Weights of a small image captioner.
Model: encoder norm rmsnorm, encoder activation gelu_tanh, encoder num experts 4, decoder layers 7.
Training: soap at rate 0.0013, 4900 steps, batches of 64.
Data: 195000 training examples, 1.6 epochs.
Rows from block 6 of the image encoder, named by matrix and row number. Rows with one number belong to one neuron. Each number is 128 + 32 x the weight over its row's rms, rounded and kept within 0 to 255. All counts start at 0. Numbers have three digits each. After the name is the row's rms in percent of the matrix's.
# fc1: MLP up (encoder.blocks.6.mlp.fc1.weight, 512x128), inputs 0-127
# fc2: MLP down (encoder.blocks.6.mlp.fc2.weight, 128x512, transposed), outputs 0-127
fc1.128 104:131134183084116109160180152163090145093208144149133079078098102099105074085149187064104176141139180145108156101178118109098155102132147126129095103118115128164133092116109167097146112143106125153184146157198148091073085122097106104105077111095129116154087077126141134137107105107092162142116122119094153118099094093131159132124153125134124128070066162167097154018079121111121110115151
fc2.128 103:090068112183127081114135150159097103130107119082124153139162143133145137133101128173110085152106089119142132144131075108130169127150099130056216149130203161103134151111155173109132129173145133125103033114129124131196113197157174157100139145146166135102147155146121143095152118175189100145139147132090149135182128121089106072166086099169125120138169128162110102141117123124147211077181
fc1.130 091:164171096087059142110114120161187107111130147158164105119113073135085158052176131132115082099121151097137115144173158101121124064155113080147206137110185129185096151155048103191114066140117110183169180131129093151142103108079165108097092129147143148101122168160153101171140125123146127069118120141165089147153173122120132118077105148107092153134125149100164098099134129124140064125139
fc2.130 090:079159172124163142137096089115081155110072159114119115140122191102126104147119125142106101134086139111128125141146047133159144155073131135086140110133124121101078159095143194103117138138146150125172074095057139128074208181122119170133197173165144134073082110106167137093055102150070158182108141175120184114137152101166117158160158157125135103146114180160125116147127153103167121104150
fc1.132 089:173106170125118139143129127132089140127110141141169204159148109137104143138155070113129106147109085125165094113114132131069164129111097096171152104202131150082171066224154133069092114130081126055130166080130167076157121139065193173066114057112131113158174094120102122159121106149122112129115165132139150139151104108095137119101121134114121106137079116124172146098086118111154069181133
fc2.132 099:098173073135115129169155146177104136122139127108147076099158139113167144084110182098073146123135100120103156101126172078169139146135156120190057144083134105157129176088106138155122108141099170191123126127121147134197131112135098100163108136131154104065069098086121173104105117031142158139074135123141113179116129159140149114136080112145088124131194104108166188158164155132116197084138
fc1.133 094:086103104148112135123119154149170165126117182161078128137125128151131132103088105077115137117037205086125163143058094124123206103142087154152122148103092124165128115112064102122118144087148159154149135151094101127130124116076139147060185141083138157157129159156162167098149092142097107055139090166134147097126145106212131081109157119161127139123156191182143107173115136158097126084138
fc2.133 090:145093148112116134130140130068079120096113113168154211117130140141132103119149109203147148161185091160094107066190152198133082077084101103111144131171152098099081132125129135126113094095142103151129052107176191130110068120174107113141125135169133132173122159120122161155155116093146147165105124117110172167120142155060202169190112152086185114126122129100140132121150117088147151111165
fc1.135 097:138085123146142122130145149162114187192054085077147161097136152066170097143192152109146131110098118080118113127071123166082120101110072169116102127090113104142096127106130134125185158119207134200126145186097130144118174127165166159194120128154097157048098153094127175137136140118103171102086163171139102081113094178135153097130111121136168171102110132105124146098127135131175126090135
fc2.135 097:132108174105039096117089152134140123179145139163163109121122137133111096133131151123079146083152108147167122159099175137169083151108106163160155169122083126186197154167139126101072102132137134050124125166128155139124101109162083079068159076084154127170129149108159176153150113117148137176151091130121144133102099119140087179107145141124083121135145101188152107095180203173134098167064
fc1.136 102:113092130051164171164087147119141206141105168140161131090138177092109109145181126149147138191123148149177114162117064102138172126139160077103115098098176136089108150140158111179131171074123143146071132102097200126164085169094116121163157159127146143149127125101153117080083145133133145117123167153105112114121128105102104076156082118100147135063126117077081186068115101125122058157113
fc2.136 109:046098100161062113161085139115125094082137130098174075085164124160146130120114165102169162087120128079117156144124098159131078137125100142134125143190102122104107121124153121130128177105149116087124135160063064127103123182165118123104160077169188071167175112180147143118195114099130106158117089098090123136154094128108136067069084117156133164098115067099147124114071118171146160139145
fc1.137 111:095146088204107153087131140140111117122139113145146181082110169102125128134219102168144176120133115132143130121105086117120187153159134124198057204160143123180129096169149181073178177134141127132104158128133157101119115143128107134138116120154168157134118125071096141128109075068100134087126141175110127149129066114116120126096217095083078131158099160150141150158155117073161148112090
fc2.137 109:170129149143142139135136096141151188125155097128123096114127147128172115125061175112147185127132184124141119101129139167115113190143077156120115076078107096132152123107139075092117107151135127205084115100164169122124154100110164164107188125172135090099200163118126086128081136118120183076071218118085156144125120170105121117099135123130173153166080125146117076122094151178079174083154
fc1.138 105:107086172130139137142140156131135164171155090114139106097081046167196119096141083130126122115136148106103173119129145153140148058067141109096154165090100151096149084127064097147198148141166107106091146085096107130143140142119126078146195169077207117094156148120102113156163100100142163096103203123132134090139141099113116140148143155130085146112164088190103151143091103118071136116069
fc2.138 114:122131105138189135191112122125136115110133110094113191148129193070101111142126144122105155148065082115071103092126124133132127190134185089144154101149124104112112166111150155078151120138134144097138085138174116124119086120170147120118113144132125142153067121149086184074140186128156083112145061124157155170117093097150119135079112170154154150115174094147196132120180097083196137087214
fc1.139 118:151166188207154076155164181150093159129146140079093136177120185114097120163112072119156111131110098104084099097128143145106122115148084107134114168071228129142160152130102133120116088100162160116078133133155099143136159054145138112160108141191104094124153112116111170085141078104129153119159131148125123106105103072142109135154122118152111139159200119114127075132143139183147221165112
fc2.139 123:104094129121130086113218195147148135123087129098081145132136118174121158116178124142128099167111158135110089105132159142085175118132176093086108121113133157169152117121140175169165117144152111093162139145139164150070152178099096123082144143182161184134090144052094105142145081159102123165128137118091185158131137148080117151125150095089151120090111087134114202144119101134233176116164
fc1.140 101:104163108168115109048139185082105198179115152140092173141111116140166111109103043113118148110202106151129159161078145153083156179121145098137100175165146125114112127132098119190123068126130095133100165166140101144117174133139122154145121137099126096166161160135139130148148107124132103120121067102175113133129152103076172084079104164094190137079113111083166144113144093151196105183102
fc2.140 099:196124130150077112139096074144141083144145139114107123096120089101146136136134120142125122145164172191176068121082100130126128089113107191100118141096186161146136126120150195070120063148163191180151100150133139109125163093137168129113130123108125159090171143213086102127134154201127138127137135083081141157166139164122035131129177135154112176106131069117172117111142176134106114146105
fc1.141 096:149172128187131154158153116103118159092172105149155214093119097108111176081131115155112160092094133131155107129113163157115108180078105049096146129109078124148180147189133082120141191157171105095141106133121130132149097141137149120129076116100080129140081148148078118153109107126125073158090172109163058141090129151066160098165168110202140130121104206125111124170124135079114119109132
fc2.141 094:120085091087167137080157059133193153112124145133076086106118131122126132192107144159170118107137154149146150119097120055132110108139097188141100065136159117136127108152186098149120098157134104131172194164139192069173163128092120123088141158139160126084155121081209061107152173106070175073129114115138143080107174124092159150101067121118134123121123082128112130149142094122128147110143
fc1.142 097:088145155100161128165170107161082116086102110075170224141144114174025120121176160143168110076144182117142084093128131080119104183151155110163066105097076097129136172114094144135145136103149126157104148071131124174125155105123061183141153093094104153070087160100106096099167126128116145140083137135097131113106163137127090080116149171105088158113101132117122161145103136152115145159103
fc2.142 098:163074089172145147120141155134191124199220136155160069111143098094160099160094098106040104115097075087135104130078173137133130078137117115103170111163176165126097078151121154191096175150092153102146129158127111139141103110171123085121170109130117144132094164127126085117106162099134146117115148159191089064133088103183100163112125137160128138088096129147102092120085116085114112133157
fc1.143 102:133149107179062152173137164174156120104118125097133152098138128115107114098186130095148097081133122178164165147154120163147107208088082146104190106056104084110062145081106076130190104141109100104130089219124120139138091146084088140137152156088149069136135150102121136149148129133134125187137141109164105157073101164136173111182153108126122149163073140114155080128147153081129122124160
fc2.143 096:093099134133119145108120086107088124147234153105141154101151164148148140143102079149181139141099150112110136135158114088083086139105144130116144099140180097162137089136136176147120142175067064073130116143061134132093198098113114141092155179092178164116132170148177070120128122183086175064079123142070119152141150121115145101112138093131129124131103124109070123149112058110195112113140
fc1.144 102:186087161110106161142146143151131129101099081165143172145131057161145150089120121141159120155082173123086118066169109144151177209101120131061181085137170117190085127139133136160113153121112179100087140120104129140147053164135095129094131121160143136170113128199147145090138074051117128121167138150125128132102075191091161120116159099141130145123127167123173145113117062159135098134169
fc2.144 102:078112144114107116127119179101044094158182137096134126125071153144122069086162163121133165085093077167161183110140144142125150091064103117147054140143090185114168136064129180105124160065081085199109080143152135153128111098119098144159144129145151125108087087097128108093128115136087149119109189099132171132080137103100114152113151097103086132112102099125131142130179128108159192107097
fc1.147 084:124094121110138139147148150114133108130182134152158148154171156105117110125159171131134150166154144145123186104169060097184070115165124130078120150122094179064121123104140068110155075070084097094112152112138176134153136111153116101070102093036120166182128165124180129140112146081178135162092143104079139120115140154113125110182135149123142155074103101128094130160080122183087139105214
fc2.147 088:069171085125151078086091137203170133108115104113094161158122152119078116144105085125156078135120119063157082203107148078122137157131151056118128139176168105124135121098154144193094166162134094125127169145129072117131106133125090091132133082078152063124157083118127145085101049131111142130141117118128136115120131074157162112067108133191094099113141147143090058137130155099146151128094
fc1.148 099:138087178156132148134182156094078098089121080155165129156157124136107143117074101150058121158101130143110149162117165100141131059166144077113168134049099158129181146110139146190102131059158131165081141111100146136141104173113142174138104138079218127116113093108097160154169143152103082170125126087149075185125154152132117107155148181093119159080177131147097126133082136121122163147158
fc2.148 094:144079071129167145141108114146189135190187083157136077081151135099150145148116179070122143152132057082143137063117111127151131166069087146122127156169164091100176130098074143152155123135147098104114120144127143114160158146083139106154120164121053115127176155174150055129124114169120118139072168186100137113148064083116144045114099096144093104146115123111090105127118147107102154130125
fc1.149 099:113192087114126160130062110119128131143136122070125160135171113184173143164110144172135169104102154109139140148087139059092095134150149089143126173108103129120120115180138117080175106176124121179164081137154123127141137140179141099150145097118159109063108117147069107146116107164096165112145061135126090139117181073087132135116120168163130187137162093142173118129037087175119058134175
fc2.149 102:180065124149141133166129117179193120119086140189115152144156187104097098107129134125124119184114123099119131095071135155167152132121113149098131082111127125101152084073101147174134166117181140091106187131105132122146171098130169120140084157202132119104102165098174190168128177150212091150110165108156131133153133167121116185080111171095130165120070165096085128088150138121152086123090
fc1.152 105:118135090107106156129101146126119115094106162170148161141140065124110072165178132111129146108138186204071146113072192161109171108109126148145137185117088071112186177117143108121087145131123185129044137069166103121180136132063106119178108157132103190162158083136126084176135144094109135159132129158109146180155134164107118153146124135110098139114111095055161093098159146148161116116136
fc2.152 100:122137151158150089154132129138187160152116156127093079116099125132155148128117149118126170218133117075150161083166095120098137160171131115115131086140145154191105123118107114190143124140079093113163078141137150145093116092135112142137186153142168032070112160084154085076065164129086064131124149150031108147170116087139124110149083149156123144127151137169088108169136143155161101164130
fc1.153 108:065092114103101132150108114103062182183110158135082086164111114122164134129089079140145180126209097079145140100099099141120144117134169132153184140121080102090120135097088145115140170121155125150093131148165073181155142113105104114144171116063167160118140166177177099139111097115110154165076115134164126070115144086090124163120107148128154138135125061161105115149098128187212079113104
fc2.153 113:165174106114105125092156091151198111138121134135098152130074088120091136151093113135095138149122137158113135140174157138098144138101104151074113181129106109213153161166100136122136122137119141175104124125119110081126100108161162096189129150161146121100065136060187103148106090155049084120119098074122104199082188122127071224098104134094111143144115133119169078113151121108123092095148
fc1.154 088:115149178111171145159154150104095148158097156151147180152118149109116188164107090113100105066097112121131087122053158083151111153135204104104133178131112097135085133128102155131119178174145127100133087125146124136133139044121191155132139121079146109124137099097152095148146114065182119088181090128106144135105155059120085121108177121055171105080092187180122113121118081168131130149127
fc2.154 087:098102103127128169096113106143146131088137149165110135110117079126091084123081106050123146075137143134114159164144129185112147071076069149111164084156129140103119189133198153155181095120129139184102122163110202147079105112111091136168101207139110175117093186152123144153158091147097076070071167108120120156121159118164120130121123127180101168154151113162147103162166143106115093141164
fc1.155 125:149124126119088095162170168131197116137088105134141105151138157134192119137151129228144081147139164071091163121121169115126109115129079037106133154114062139088124134105109165191135068064141165092074094153095110113072119125063115134130154112126140157121101132141116134088129076165079138163131135153140151120131101137169143140147169132141110164142162115141154123142088101095077044165113
fc2.155 118:110136165177128147173130131096157089105113104173170151117153120143111097124099094092135164122093112116155116062138130126137139149109146131112143180128080164137153133145077095116175093082155121149145142131140181161097069156235152093135092164135158096166102046176110139129136151120160086055146107114078140106084013111137141140104155064141108135120112127137119137139161150109107160067126
fc1.156 108:130105090131101180171176121117163138120161049096138121156159097133087227083136121137121121105132107097123081098116091122125091095175145121144115119170100083137115164124132140118115189124121130185074141149158116124092079159113186122128187174077116102094095186155158122157099144132120177097119122148117128167099119201124120076177175104139169137123121157081182112104121205083165119113145
fc2.156 102:157109152127134125092137133151151106133095148135126136135156153088129102158138094160131094127120119156173142097177102147168083175109087103093177126135152144118127136099151185099117087151130189075182175118075116123117181134119093155122091081102093180153133037101117142131064111086129069154134140200139114032136169111156142172149128147147085092080083151144130156101159051130167135102131
fc1.157 100:116154101101148132069125116099142154170122110119093146196119098141132162130088096125113131136097154134178162086176106170136063161147096073112132172174180119095112161124109124159151106123136170128131153132093070129110099132155130124137161107077103141136209089133083114124130071126138149148143155114084161077080150136139165083179116202117191104150100173086107093131087122153109198043134
fc2.157 107:153159145123167152166114123175071132084086134111183130067097147082085070113114117109062144133173130158105093102070097166124120106140110138143136134143116095170166058091149181121142192117150149104103135096106111138108178115113131165144133106129163118143119139144128138121144159138080190106147160158093124146099210146163166107110156029116125128032114114121149145101144149163089090170145
fc1.158 102:124100167139124185137148201159152088049074129137125085127178152121136126178152112182083121131088124111113113099109133134133121108154158151039115139097151125133172135152093059107104132172129121159158165145209115160094163169123126158070115170151112114181109147068188189102137125134145123170097157156127130159111094174086108141119155052125127126180122156124125187156095130126099107148133
fc2.158 113:177186146094142160127116114140128144106173055101097126190119133178146115093077190099145095124223170174111167112120148108139069157091097140176150139147122172089092131116143138092142146102067171113070123161113132058129110151121131095152155089103114144088208116175095111125083105116105150086187160153167136136144184117158153155134151156126120104123125160144188101145134148145146161111148
fc1.159 093:157146119118087171134092141136127147092066165140069120137131174158149129101111114039110160141144150121153096118109125112115107129183110156151083122141124109151178159068129207125136098179127143136115081091121096105071174113121109084107168175109165119081173088108124122119153095223106112118164150071126169150081098114128094083126113132098143134148111106145048126103086084180113129128067
fc2.159 094:130107170141192156104159142147063159110112099155132087138075117152118149176094154131160101094104150135121083083097100156118149111056160133101120139090079132165134116117154101074078107107141102173145138146079134139159116127083172138147117091123068157149156152134140139169112057163119128172081103187106078129139180117090079127108162144149117189101086118124134155194187186073107126139172
fc1.160 107:184131096170135158053154171038139166087127057190124157091128183125113167125210153148139131118173111116119203110144116142101109093104120125119214173176113121082076135129116157152122151108102086144108124113119118153087103161102173117114099135145050141162126138143126138113086162183119134137069129128122118126170085167143149151102101155086123138097124121072158111106149135168114130113103
fc2.160 097:088107172161087080139118049108147114112046165119081112148107102183122114163094078140079107149140090155081129142107144078182194098104147170089101137066108104161110161090086095161162081143085140116141129112142086093112148122145154142128114176154126180133150151122187092181151075081184108084159147125109144084077162166125135120153132121144095122133166136128093115116120145094178101105113
fc1.161 092:152195101095183087105117095083142173172094121170127141144123143157124147128151087077101155102122178154180114150093162128144180131130120116118085080102165134110131093127156119165117138108185144141154063099178193194121148126118149111103187122093170139128170180109109122095181166134083094113161163155097119165102175080129101186154144089068100102182115145115132123118102146077131162112078
fc2.161 091:146065062110083071131136163177133068163161137071170158138132141162171079138106157075140137165101102183124103117127082140161128158130131145130112114215075128138139108072123173183135117128134165113141147173080097085107172096145108141119064178162130135137084115141097123170081119120198162176096174121147129169165108167163116138111083161175160127147122122098131091164106162115142117118131
fc1.162 095:131090119144118065159148134093121175130134142112069104130177125129131117099147116107153142090173154089148095084170082139131171077156164087153119149121144088114222141159061190108156085106143144064163160170097159106123167149159146127086121115133151096119134192157206130084115159101159175150155073123083117145089119111147131160067136113122121156169116139109136158128113109166126173065171
fc2.162 100:124154149139176166152117098122142155124118069076148157112096156073167126118073156155151146141097110105137126131117125150122079133134090127169169216103105165095119101189157105158187137105168107157040140100128112205156098147171132087129152112123120131071126093159096142150134108152150134115089124139068113062122127108120186142145176143101152152116175186179168082137097110124164115174076
fc1.163 107:101101133157156108123122160107153062137152152124119106154107106090123165077150142077103134095104101079122126164110165168147093179121151119096156190087116153137127083132187170096140160157155120063114141177133159072106162072106151125113112140127159170132172148153068174146103121129132150087150135156205160117143088080165170165159143098175091083113160109068116042131137106141140128066121
fc2.163 102:127141147126120128152158118107071148126102189151136137103140158196131185110094121149184103123176091117124057068163112102083137078104144094180144068222103146119117138138115124129124096115158133121123130089160133174166130093130131133093152089084101060118113151059178123053155224117118144096141127127104135169171151111121079111097133131085132158129101124132126174148149134148143126186162
fc1.164 096:143147125125149172124140082133196109182090118121099206098112105119118137146129083147119122097099090178197163131104139080081140153114142046118128146184116150100161125118124091095089091148095117104167176085053135122145093064120120177126122144104083164126080093134081076142155158158095109091151074154167150129156130155147123137131095179130167094150119119132102182106130066119131187109094
fc2.164 080:112114173119100073135135139137074102090137120145194103156135121188133169055099127116131141158190140089058108133171151157102121092114172136108121106071119152135125138089123124110155160099148147124160121154170182142116177197161090166093095091145077126174121197110125157131126133152112121120179097178154064144114127118106104070115162059153083136085173161116097106144127144146087064109138
fc1.165 103:139132106128080099134117116114157149175117121175038136114110115181073179108109101189102097104104072125106095147121132129066087147158105110065112137157123111158116075148166106134146096182130151112042090132128119100064129152124096114053173123110169134121123127102122083152145093132101121121117138105073113144128209048106065120130146125097127079171143112165154135169132125125091101110159
fc2.165 104:159152125097164121148107141095079137141150152125143135147107147092128151187118145144096176170144078124153147158120127094148131068166176167180154152113061203099128113137057070113067094153141145169155129150132132143130050102116180060193065120105109123116145147152098134067165147094150122189148089136161115149137121163131141124155129136118139210129144107133112164067138159175107141129160
fc1.166 097:108125147160175199203125090135106103112089121138130120132158119141133170101128148164121146122144154089143132223141136157130114127073118151191162072090126161084146140104137102053103151121160162155091138149138133187113071142076111136099168173166039165201093167065123126134115130152164115179140173136140106083139089116118170126132111134097181139106122089079183149128124131138126130133127
fc2.166 095:155125125176163153174134107113146112067159138130085125063085134145138166117146114151144135133156140153155129081084156111088120140233144104132081125180152093164108100169156126147154123147126159065171184109160102112179134121128142088149143046074161067077130033169122095116152102124121170121168132128045101115112152100124133106127144143130174111140122180180107153130129153102123137129109
fc1.167 094:147166128100157131089150145146118011174138092182116133127130149184112115147128134148138161076123172115127132127082130107123125115170087122130152081140087186085173129127113135100158161124130025156102115122141144136112160095143139111100146090134149093083141182170147093089083133210087131171130113146109035127114144100124078150156153111149105121141141121107129157186206111147127096112108
fc2.167 082:101132125182130125167148196153201183113125203117165166150122126128162171121107131122156110196121143153074111116197126174134115087083145142109123143167137098117124082121136097198112099098135181106177169167154155167115138179115144144120131151094095149124124088124099152133184148103154116126079137156129158158084139133176215126085113091108157172112130108121090148140065087151123150170181
fc1.168 096:137144093140125139127066074116136155098120155138130147139154146106128134180093165128197067089116091100169086170084120085084094124086134117086094152155115113143125147115062212152130137165093158079072124132132152173210103150175137074144148141190117166116094099143097112159154126106057094143130101178081150161180113140103110145179182174125102132130113122100111093121117155101163137112125
fc2.168 085:087141152115124105123143113158113144147140176143121097176142142104140161154163090083117107090203100153118146096193160154066191109152158171156148132153133086070088146098151079153159139140137132123133133179136118116186144111097084184144162149102150156123107190166171139180115143113124168022128101147173150085096119057184091130149093143072173144129142157150141122146083112120153143144140
fc1.169 080:161131142134112116116065131228169123124117105080120209070131061080056125113141105127109104124131181138172123100111112104115102168131102156143116115084170076143170073151111076139092106119137156137114127147080142073159100107084135125131145146120127135163122107163077100085139107140134135139075107159129128070152189092147123102119103124151162183141130041141100106135119086183097125095089
fc2.169 074:141174159085125141141111147118097096159141191144131113212152170179144122092158100111158117159112173143105144107081169132170155156091148094160102142127135159116109116133050178106132170171172087108070110149154145078111167137173114188167130106101135123094101168104195144123077133123114125131112132130114149092064093180131100112063070138118094091136138186112134124082138125052157116164125
fc1.170 102:124128084128139105123068147122137153153178174043145124177162109105159154171125083160132118042073072094179146113114112164173119172118133082134096067081111165137143162165102152148088089082140109119075141150102087191099106152124169156102157103114159086071111121134112122140154138165111141092169127151145152097154079041148126172165128170137139138121157142129100133141129085185113126125128
fc2.170 101:146095145101116137142152130149156128129090096161126067130081161192084154062172105116146147151154098172127174062073090121085122119125088181138118156065129083135112116098135192131098120163104183181107116146194150090115115166079113127166146104121098110164123138133131150141118122165110118171078162081091132182112132139129132105057137104132105171169112101174129105136071111067084157073125
fc1.175 088:124102131104113102164103096154096173042150081106114140116168060058074165106135148150107138129161116091107089163092080111110201149128167088094165170139129102121146142091100112143159156155124120141136119103163123107133123097074240162141126123170145101142165120074150097086127154144126129137159171095119169173099094112131194161131171104129110142107147143123089134093113194159135109068141
fc2.175 085:156115121178105142134140123125124120152115147147092144102143094170194064128176089066136123162101154093119132122100176170168089108097139133178073122144178142122155110172186148162080120103076097100126102157102128078165060138093149122143121155063066166120108081114115155157084107082162188113128074160103171121076112108120084118125150136115145128099158125095157157128156070087150165134064
fc1.177 090:104122162109115144116114151109125123073108093114119129077135133143137113133112177153142108135083131124108084140092104191167095059133106118113131122153142146090108130126169107113160118177126142179148112086104076053151053153100109099063093109158135128149135133102187087060108168126130139126110046169102104088099100101157090184191091170156070109160098200124119106131066148140090135133152
fc2.177 096:164143072174164107175136074159133119113129118113113159136129084128131162130178115141126121077212100137217090126161148115134128191128174103099103118089124084159153105181077173109093117094100110081152172158136102134122139115144098129103100145043162108147115174187134125154139099110175168174141191110123114159118140107105145153109149119133111095116070098148206136196169120113138130114093
fc1.178 104:132139204165117140105158137167164145095183104121121104181118140173164139137107111166121203099127095115101116098109157077093198116159096138076112101202111117137166171204099099167121103123049109105133104156133139090144116178131072126140084138056105135130109150119126101107114087110127179135142103145125149163127184138055133096158154122150103097109165092108114173096157079138141118077132
fc2.178 105:112097101098111103139084105134105089158076129126103130085073107161100158172153133126122132130179136134146183193178107165167139149121112125210152126095095136160111098046119097140177142146118134110058120174172114177115036145137135147149132115121146088121110138163085122129187195121115162157121135063094056100133142129139133151116107107147132144111113130170194076127147130191104139114167
fc1.180 098:134144116178094142082112204123106187138111154064132135149160128131092153143145147087088156127094134135086048063118139103097130168146087154120110160117150099097171100122123096117141119139108146118100162087112114162160096119169093137082161143138197144130138112136084104147160105131189173130136108121118189191043110176155163152144145128133135138163098119080152151191112182069185095157108
fc2.180 090:092120135116121131126118066087124080177152156142107098158131204082150038130129130160144095157152154141164166129132155165110175167140174118161084104136141104054124087141130099166151170116108128094123112135125126087138112104115164096158139083150074088151080155137188130174075136106088083056097152119098107091205133178077092118119118132142091157123083156136144109075113080103093124123118
fc1.183 102:112155127110166208143111136185177108095099151127148142128111161089156144096138083086113160091143175167054036108102145075188138114151150165105164127134191082160159141116183103150094106063061140134142168123172132091147138137130089161091126154145112134135092102101161139121139104097133099173162180130085145173123145186117128115079147153167139134119139117182092144095105165128089137090135
fc2.183 095:146106098163115137106127110152061121147102112152108151152182149128111126189148195137126147147086087125103118128099066135104138078127167111168160156088084151162113124145136101091119160094147041137126082076109133100096060066120206105119123079080169125135117128098174115148129146166109129093104126138120084087134101132059199121120122099075127075115120134184172135176156127138153168155154
fc1.186 108:094174130130138167110139146210139159086131130165111122049072145098123081121095146104147104128088095122153163134153185115104099114155141109192123132093141122111146134153151124101066081162162088094166140190220147138144135145167140145096137049109184079087095124115108097095108140154095092130169148141136088148102133106081176170134136156114094172136144107140075158121129166112058107145150
fc2.186 117:175077122170123153090089135123072133091153117172145166152130139151088147156138133095110166107123164123083097142131108084110029102068137124165094182129192121117124099110065188153158127127107112157116153072142148142168123172118117176176109122167121085133160097189148115110103124100142132101127151130100121096094195146170099081146172127154096119142146118034129103170130085139153073151149
fc1.187 107:094127091142131126155099166076118113149105151166148094183043083113107074149195130141187190104137159132130154127066086109082161081136146151167126087101126146191076113127150148129111130133127177117106177161096139139083096175151131102172166105147100108102116088084112132146122116202111118168048147138131043088149104141095097174122154099158131116135098103126146130167147132163120101097136
fc2.187 110:161094117151154084107136169103106154096107127130098134085079107123143101162148085153137084164171133170172049102114117139165131118088152108169102122086172077159162109072137145197121102181126145120094109106093031099137149102150144163105162116189158119118126131086110138150106123123103119127113164157079075109161211161104106150105109186142140134170162113114169092203140115107143099143091
fc1.190 082:143106111168120154153120112098127131111160105151101131133179126111108134195170149065089132152171126091124078130151109195099122130102123197140148071125143106147104146144165134148169154121066171156128194163128128214153074111106113135162171108160111106160158135118100136154111148116164110145106060094173037163124158104186188147116120176110152191131141132098087151087145130186137153127127
fc2.190 080:090136153120144130134134128120145111111169112066164166097101098110144131091114082160146156064135111151187177111093106089139150188167146087113114183162132134125119118112143130145177100149178114068100099102215127031127155090107174146080131106119133164100112117142139089128141109098089179101159111133098162098118126083069134138126198164105117111101149062162130104143136088085083105176098
fc1.191 104:131122185185148186160176109128153102112165156108102132085112139093143142144120132130078102144132112178144104151099154177135093118100127141106131158177106117116125126141131129040124136090090140100155131073144074105051121154169172030134146116146138152146151137131068117214134226124132138139151119183119161079087119074131184165088109145124099155080151155117139151109109140139095110131121
fc2.191 096:107174107076107093080110185149141163065095099119098150099154159129145105128161163111173165117132127168127171061122127124118121140134117169157153123089087105094116124128125111178103120127144137145104176122158115156152126076104123136181135162135104065152139121061154089132096084087129162153151072073092084198091061157097065113118128175114118061210081120098158147148102146110151127127111
fc1.193 096:109119188122098145162114074142037130156105091138097110155127097111088119164142144101127127143153168072116125141145087121128078187128092123132190130138131111156231115181169106106114101137112121098128133122133156091074143115130095098154106145209059091139075142148168105132126176147099137120144152105140161149109183180159124080101183149141153124096173145152110123137194078069134132109151
fc2.193 095:098155116121140134077193214129131165103143160069146137123160148086135115120132117119161114093146130120083072068164096115114140121155134197128095172101129147093126162130140092202157137111117118064144167124171117149187088165129178117135125121115126158140152071119097151072125059118153109154137148108072103133125120191084113148188075097082129087157089132128152140099111077185163148155106
fc1.194 088:118176103151148162149149186155116165122225117112169111160173114139174094101126138135138101145169176093108101149130156134117108099117074118148113125118194145078119146126111144112120194164140130151176142150131121118066077067132140036213140190108097109099104150114147078153157149121129180060094077072133147096114161155152157113090112124103140181106136119094133129123122127097162117154110
fc2.194 079:120129175126120134117103151162135110089070148113132186100157139087112131114179100090129137150094101126156164089058107110140118209135163193125187096184142137163119113122116167190146053108137117072133150165112113123148143176094126113104135102151119101142109153121075115098077136124132090166182199155085089141199105087118129101149185137132184126116099165096166096136143162117101074118161
fc1.195 111:167152151128149090204089144132155096124135162074106088082107143176085160077120113157171091155118109060137103073152100112135119132093112082140140064106089107154120156121123150201140143091105154046146132122142109140119065177101100148126162129115100049127127190096120149098173137121139119145119097091167089103150106139100110127174154147181102190103145178154104101085142151107168121156095
fc2.195 106:103126153135139100084137104116098161179143085141142144081125197133108165132118139104103153141123126105059113154136144063099108135147143163098175157092109142061175091074117084151130112133184056132104152144120201149182138121140083168114117148138095104181156109154081083133147130175194163156106123094102079131125131166155173090097137106101119057103116090121083120154058106114098102099154
fc1.196 078:042128072179161096131139138182126204151135147181121160133136114098138123115123160113120130091094122119156070158129166159152149139095132140151116165154150139080163103152155103212121132147122172159139081154101164108119138085099127098125127135174173205155171136128134153128098105171123095163128086142146124168211143162122165085143121203121115149124151097171124103209107075118088140157126
fc2.196 069:176085160143079213149158117069125099104112154095157105120117103162128084125114134144101138134162095148148195130137097105201178084137137068156134108132137091106085100121098156123126077136108150136132173104195052102185120131138145125118130115148126069103134138111133173120164168096136185107141123115110143092105157108109144158140152165087153124118087099062137177090170222124155142096087
fc1.198 086:176133110172118161186167129093131114161073080172154134166123092112096137126111103168079183131137104196120205072067093085124124122171113128063139181118068154104143158157155102101146098141115165083048093150106143133134127122118173090151165165147078183098121181092098122117123101122134100090119158133142110111091114088120116120129102177140154193119129135169090091133102120127126183117144
fc2.198 090:142119151135122112085073114139075164122170159146146119182110153116144117142160126119098115176157136057135097133180150143177139108115166184113162159163117162085121163158041103154128132131131097156171112180160102091168091155084080172135087132111150083111160096173154102122140140128145079139192124122129063139148130103193123200116105115097141054104123178136179144139098095154125163089163
fc1.199 108:091070117090157195156099169130066128161123085099123107110125122184114126196092123123118098121177165158155193092126183127037126149158122139108124125124138123140105060094121105132130066128100098112127120144110142094152138096071091147127152189099207145137102124131080165123117180143113113176102129141052059167130141133076111123105183104118144114099124144151092128138077163127115147130099
fc2.199 101:124177128094104126127128095156136153113080115128157132139161184101161151093168159155099186114108102113114122181143171146131155130135128131095094112147151107121170207185057119157088085083111113111142140092194092128110193176106136128155130123198063135189164178126132096159160136141146199096104142132196150116080084138136117113134124148093117137130122196056121114135107122179096102136153
fc1.204 091:094094140143152121129155133163116084103170135125103103090111106136099146091111167125133165168123110087133180085099159163172138112104199117135144066141153131169128140181132101163190153143114091134142159087077137104120076143099095047172105131094157139112134111080073131154156101195079136081106139140105085170043125145116109156136087096150138195125133142106076059139147179117086138119153
fc2.204 094:124076076112082184159112126116172133118053111133095142144110085110146184171128098148153156118146178153131142131161087115120126169097106106125161177144158178119098162113177128074121086224114151104118119091181117117166154120195151130062120132073125137119107099095118083087143153121100112182213118092148182085158152115143112156130148087125114114137179114142174098173154095166138132128122